From a checkpoint of a small image classifier: width 384, 52.5 epochs.
Rows from block 2 of a small image classifier, named by matrix and row number. Rows with one number belong to one neuron. Each number is 128 + 32 x the weight over its row's rms, rounded and kept within 0 to 255. All counts start at 0. Numbers have three digits each.
Before each neuron's rows are labels from the 100 images, of 14848, where the neuron reaches its largest size: "strongest on" is what is common among them. Only what is clearly more common there than usual is listed. The data: made-up waving flags. In brackets: how many of the 100.
# gate: MLP gate (model.blocks.2.mlp.gate.weight, 768x384), inputs 0-127
# fc1: MLP up (model.blocks.2.mlp.fc1.weight, 768x384), inputs 0-127
# fc2: MLP down (model.blocks.2.mlp.fc2.weight, 384x768, transposed), outputs 0-127

strongest on: black (49); gear (34); ring (30)
gate.319:138118094118106156077037141189112133104088170099145086118086114143132092097134099031072084174099074106128130182085142143101144109138093146130171145078126082102093192093066099111141129064100072109137145151085124159097149141175151073084153119135119111156140104121147088171145145179089098213127126189123139106113105110140087171139118129142121108130215093133117140172122132147128185204122
fc1.319:131100141126090186125121105127136121148102157138123120133140133119122107083119124103093112177129101128177067087101116132093172110086162113095137151128148166182113175208155150141100126094201073125141107129152103144189078085140129112110138118098169217130120184166139100140083136094093141142165143140169154083147094143195127103157129113174122098144083162071095137103194161111147141151131
fc2.319:183135141150158095207182159060117060070101152116130116138107100090107060115119105144138186085156143161154116112120156123128141131125097065134181154089137107136109136093125111133148097129167139110094078185146081168126152167129114110136167073157132149120095084201141128110156144102117116153122127094114143138058137161166189191181125103127123143157103168140128133107154136095105129131116

strongest on: black (58); circle (57)
gate.27:064098138160137139126151132123134109105114201089128145147150102136134107154176146103075148075122128110123159100135135127108106093143102172117122104128094153169076157145128179114171107122149178151172058099168115121148090116076130131056071064114106096133151164202097111136118173113121093163104184152142098121136159163146147127179121207087115116129071095130110140210148098140106149157130
fc1.27:080137101142088088131078097124130151130141111133191133138111142149155157086180086135144132095109123154136140072158125090160175124057104170158068195126175116184133143155123127084133139115183118190134131127088121117127119118121176131126094132096137116098106127131166117079184160127076104142184104151161119094147081155146118045106116100139175150134120163102040141146117115135122090133103
fc2.27:102138171109054129138166141083111130106140095100105036139092102130153152197090154116197098127181175139073165164114152131114092082133136090123141107171108150104134111121164076152185127115136165121082062131156133161100164030167103131105214173116143138108121091070096169118112152096163165155133140135152126113146131127093115108144154101157083141131107073134108154115173130109143115099129

strongest on: offset cross (26)
gate.401:094060111118128128112195104094106176125113152100149169095183114109131072105127074119117167161131185118150108113146098188151183108070183159080142155097116132132105140115169083175166127088150077167121104155133083167131136166132087143053098136126135150079081124085191090160106164132136126157120127070091134124143113110156138133122145113144186095083091156118131107178128089140135049147148
fc1.401:171129122147085138129118135159151120120109113133189099087117165109141130164079155131120135171113124090135141129136124179091131150171112119119119128129051162121108071128130126158108172088113092151108158160137116096133109133117157181148113082165122120066169110107108198190130127097152179122196082091142151134121077122148083123123149134111136094122215116124138100162131137159176084132081
fc2.401:108115093089099098125131106141138128121159208166104103160085095095135113113127156131081170123109091152125145145190106122136123076158101089140136139100121124160113124175139203096137077144083073080116127120123140109140122188105097139118128090100145181105103127205068131154164141168139138085125123139149198118138071148126165112106063039112145110159183127100133194139152089138102100160127

strongest on: emblem: no emblem (99); border (27)
gate.101:164213078117116178054169126156153072158069076122124101086165148114112157134145079121104133099142090146164104225189090184078169139133135102141122154095118126113108162164192131096114108076144141120169097119109155040110139140119111160074134128077148158153121128089166118141168051147156123122159188107153119103143151085159133140127140097148097123125077103138160170119111114115124181146165
fc1.101:150142085092101173079163077163197123113080100096161113137116148159105098110115104119177144176103107152134142204107106179166118113188104108150098171145115171123057194111112141077122122066120140076154066059131094096199144182121148161123102118109120073101132104146112116169151140156123149120110197082105117134111114110106098133133092104108135141171112117132083088057141109131090222174142
fc2.101:066084123094154114084060085146115173143144147142099177102079173178148114125131087118103153083188129112150090135096140080083092092137107158071135173120141191111118146128071137140111140144132103187140110088161121098145143121113107161209100100115069202120089151160127184176123146146121168131140128097106136099093146173094150158141149174105096053117163158133120155155138080168121120129090

strongest on: emblem: no emblem (87); yellow (59); corner square (27)
gate.755:067141132130240132115107118187141118103139160167107112124121141154108091103242173099126117141147092119149167133102143137102145119124120117117134143084172119144098089070152131090160131089129138054112163124101088119158114170143165080144087107117134096157152076125188176070155100129121111105134108086134121191178127153109109153129144157183138135126139098151096030149070128173063168154108
fc1.755:076115115079159177119112127109128088132188131164122156183146083106120147153100100154199136137114095130108150064169178130115074160138156137130179166126123144124159114139164037121183068085115144168146146147134148126105193176122117126139114114133173106126137112137180102127069141120115119082110117068134161117096121134139145124118103187083166139092139130094100106132173146137109132156141
fc2.755:157205122167156090117089110157137136105107104092134151141098100102112105101153098106166181092110125102102103139156171167162036079155175120093147021125127055164139168080107142136147144152108142098135139110133132121151151146101111117071151130102141160172171149083112128126102077023107111124172108174104156105072209063109164166192116115111156100147184112135158135179126176120130168125131

strongest on: emblem: no emblem (83)
gate.412:137111075092071101111091113144127102058100125111113099133165152141082126141146137064146146127097126130166119115087173121079146150125147124169071133096080165159169136110113131135105156099142145140177093145146105123139062086093200076149159155127077117176190103073143059148150073114123140117165134079137103151063137087105104154099109108115147109168077103113095097078146093176138128116136
fc1.412:138117121117118143153140152143105047104080114148121092114167180126066160149212117085132159182118122158194107108182161100085240159115084132103127155120104121095156052100063131155111086136140104096139111139123064181104136125124130135143165127083095143169138129133149077112168103139096162130156142144121148180069150151081073190088108113157101115123100186127122122059123140162192087078174
fc2.412:144073122095106099127078093196130194115166137133104156089190164115094142194121167149082137185125196138153117153114131120139134137096155126161112159092149135130132086128111151094117126137118124167109106093121123144114122082083129133172140143138178139192129159143147150105036073143146116103158138171116074115132189138149143135117084205145114135146177133084112160099145192152145171125088

strongest on: black (46); three vertical bands (45)
gate.356:155106149055157112142098121130118122128117132136126117132096128125136099129120164172150137150139118116137115088095134116105109135156165115019142136116135065143118167092152103084181171142161100109069178109092141117115196124109147129146114105175089139098113058169138057120066136095146125131158162091108119134112070127146129131121099155076183150134125181131090156126062141093061170133110
fc1.356:132188132115129121165107167130114144119097139069212124113155149137145103096158156100100117155125121153155113185154104102120031166090079137126140140128080066062129068077119135166097151065097092103144184193137173114132089098120128110162085097144064129148160112084112093138133110143097087126080151095181142139133157121085123081097145058181077127102140118184116138117101182149149160089118
fc2.356:087161104149147106122078134134116083141133085226161188147143128175132176080096065138151129106118146105128185071121102126093124145145158131124131108048209128124070081144157108162120109166084145118140128137133093177137140115139120129150170176200167096154144186104131089106105137120151122150083112160118086049099147093137210124101111159127146167107138210172086150120156172140137174118155

strongest on: offset cross (35)
gate.763:082108100145136120105054195110088162136125118138113095142091113109137065173135114155177074070146118216083143138115102121160148117092191134098112081131103141144126198082129169090171113124113110163151109169101174119069101111119158177134114169134070116132091063181117156147140059135133103148179103054104141134112110151116218140111112121140134104147182115073144147122161172081114069154092
fc1.763:129167080116172099129092169091131124110181164110130123127164104140133122164137171162138169097147112116168207047117183144151162159123175128176103109119120142156181146069136135073071205151143188117102106153090091139117183116094139163079093132144130066195164093099112135117147067117183080070115121107108115111112154116110078121087141159141165114134076118103145214141080174137118117152090
fc2.763:081082151098056161120076153126136145126129175072186093109145074066131110153084152096145119130119098139102159133122177142123144163144160087151147147161129066072091154159204133172116102114075104188072127154145102120124062127124090106136185100093130157111119144176134071149089140127128116077135169099080149032113093157179127126167080163114145112132092119124107132069134130086194098132121

strongest on: rhombus (33)
gate.130:192206063112169128095107119090159135136152133100108097184116122126121093159103147146122165071131096208163169101147127129112087166117109133203106111142045118124157182067160166173136149158140125104119111141114181087136110068129159102133114135100130145090152121134141133138143119126143135166133045121136130128122123098129169122146112075087148127148151133126149140075099105151146091092188
fc1.130:106055124145120129158147099186162151142120159113182197149111095155143109147153174163091098125169124095128113177137097119137083083141168126101137110133077127166107108154157129185137217131176050138100112084112109113061119100127201109177127156051116155073116134134114129182213111146118090215157132145121123142153100108092123143079115097099197148187112085070081154148124120150164091070148
fc2.130:169045125174100153100138134130114173119090033118082143161138152170143152121093097149147186098167106128188153104055115148134186100168127112109132104155139176153127153042110168102129116121140080128147120122165213137158169129094090146142144128119105117131203163126079158084106107074123069152098128119172070091199176050061134168145141108184149130115115144122156144195144162192117195135137

strongest on: rhombus (40)
gate.725:126103131123140097116130138120117125126140146140076111047158130124110128114132129128076107132127117158092128179167147164084156079128147096107084140107137131130087163100149172101125095118160132106173095145092179091171094161162123085096135101168133164134139121127172132171132093144143147080148137100121138057143176085178108154185109149178103125124126144165162122112136136136064075104144
fc1.725:112106159181127084128123107193136154149106171101151148116142137092144108139139092118082194122136084145137122109121180111133146113180086112136122098144153173157091134130144083098115100128127140099127140160101109158114092080124102153090121151130098141182132130154131143108172133063112129185135102115129118150112122115148097124066195128150086116135179098120136114182110136155181192193148
fc2.725:094105077109113173156220118129198127112112118184120153098113096145160151074144103132086138125134048079150174117175073150129149111162084116119190155101073140104132120170125141115113088113071119181120110132109142150159112119136123052070126198079094126150098112105087057156160145123153098132135126123090202163095103147159079107132159100178179113124141160158054097146103127130108122136154

strongest on: black (48); circle (45)
gate.495:170115114170108169181143045123116179032115099116150143128162067155085140103093155166139150140076178121124157105129122139127166107124080168172147092183131184068056137128121095129155155191140165108115150172147118131106141133098127129165159124187141121136104098102140111100084161146146155045134162122109082115112100118061121116164155214150154138095142115109149144158119127156087125163153
fc1.495:069127171145134133101098188143129072137103144172153166142023123100168147141117094077133120099182147154101109121187126065129032089141167133093112100148087091150172108107144174146166095131075125153134140074125081081099104116126157159124115167158130092103111112168151123107144140121181125150074110197152128119149139163191165178119144127098210100172115169142189143161169089123189132134126
fc2.495:078115148138099131122122151182132159161113188104093154160102138113128185115050147128170139132170138080085103126108108081110106125114171064057139161167146103100095133118113109089143084144101124146087122151156155113120161135169082089133154122101111048096098128147140124093183092122117138136087209145127093131156088166159144165210147129176132143193091117061111070156114136167097119136116

strongest on: rhombus (27)
gate.386:186142106065148075106172117093100100210125133116144113094155184169115087133112112124098159155106071117190145173121152144163184154169110129142137113153107097097125168143130099097146081118142093090144166138080152090142186099150105130111176122143094183149169093139164155159148128156132150104157117133144141149170083100147141131150125117115131207165125089157145161101134062094168130186106
fc1.386:110134194125084100137113084113187167087172127090155157072180130077191155090104112141145124094102098160146125126114137102148093064138155148128134158100102079130128103093174135132107082096132114081122159137142119159224109140135139118126086118142087161092164127122144057101093114136111145129099112111138145122114135093130132203122135136122120129157123104137110051120127215157194147148071
fc2.386:170151144185194133119130088120182161098089137081128090100116073136103146125144146161149175112136107077130138117099146133185132147149171031145118084119140115150120148192095124134157105063097150168141135118067155157170104150148105166115148118143127156142104113154088062117111085131121145132121098133057091106107161158155168187153036132098118145188177147121151130106152149095130216118130

strongest on: rhombus (38); two vertical bands (37)
gate.18:189128150127142130122161158219148100133180160118090091155121127118108068115122119130196145105159155113138086118144103087083148138083133185163153138147134115097107140151113188119076127125117161131147104136057171118173109152146158172144069168217120149094137126145081125111150132112133133155103087222064128160140169168148131088134125089135164105172172114177187101125105164098126127163057
fc1.18:164181144141169177183134165108082090085103068127112124129154109121129127155132118169192130123152122082176161104115132133108128126106103108155060102116082103094172101224142165168193107107115113089120165155132163093153161111148086110135134112106116122106209129167087088174125025102177132087104118092143102205160149156044134153129094078131154155094119128108150115185104096133131122102095
fc2.18:137136159072108156068129080149173113072102118131092148081114139173157127128140126117113171111180113115112178198110169126175091157154135133168140163147084113129116140131085121187137077118112080100140103156138112147142151082065105126178139062187114139191179143160125056109128115108096124137087172153133059113139100051052128164121098125184121119160123115125149100134133097142121153156102

strongest on: offset cross (31)
gate.669:159116082157123169134124127138145159115111176168064046113128132147106082164186139129129135080100084188134144141143184186143110168061140138069156101104121191111147115079114180118155161132086054098150104173104123142083110127184129140110099179103149121134133178102151128151107137155130145149121100109097130135158104154154137106135095194146126176128119129166203169141122146103141120127137
fc1.669:104134131161163155116171070121203143154125169103132155113133098183118145078146149158108180099156151148162198083113141105117093190188113107120099095127135186102140182141120136178109098150107118114133128124133207137142127135172204094131112172093115119114127175113149107131145078107161107148120159120141102141090140093125099150170181059098190136102118175157171160124117113157181083115135
fc2.669:100135135156122161090102116135152112127175121100089129190185157129089135093114152087147135053100081124149158114132175175141145127127156147137081171112088105108129108162116066064099128170034133125094130132113160101103142120157110156113111139128147148133126115200128102118091185074115151110177138165153133172137086200120114137127118132183144128132111170124141160114076121121173091148167

strongest on: black (55)
gate.111:121125163077079129131172077141108111163081159151119098137148165094122099145144106106138151145113115146161094159166091078116095133096132171145146113016093175127103186128111186130133139156133100147144088110126148155117144057112089075121132124091165167122154136113099127131138133161102163194127101176166127074131088121105103168152092183188142140155147132147144134167114109138105081130097
fc1.111:158120104133138088138182145164113167128146144105090100109102047183155142100145173107106092075137130116163200159126125111111101113167063156156089146156177113095129109120088138105098098109149119042173179080145171111150159172170124124096129185131131092226131157107095124120160141095152165119101102106077160127098154128147093161097109149141094124076119120107144097108094124077156116133057
fc2.111:078138125159085161107092169129119102143092136125132094121151097121136116091128201159103172089046093090110143152102118088175142112159175145168104150142156134188137160166148150124108090139112116097168150133104154110123099094115121120130104145156170123125103098125148065122118164132118136082142167144093117154165130173074107139110131169094136100158192193065169111133140129095179180106165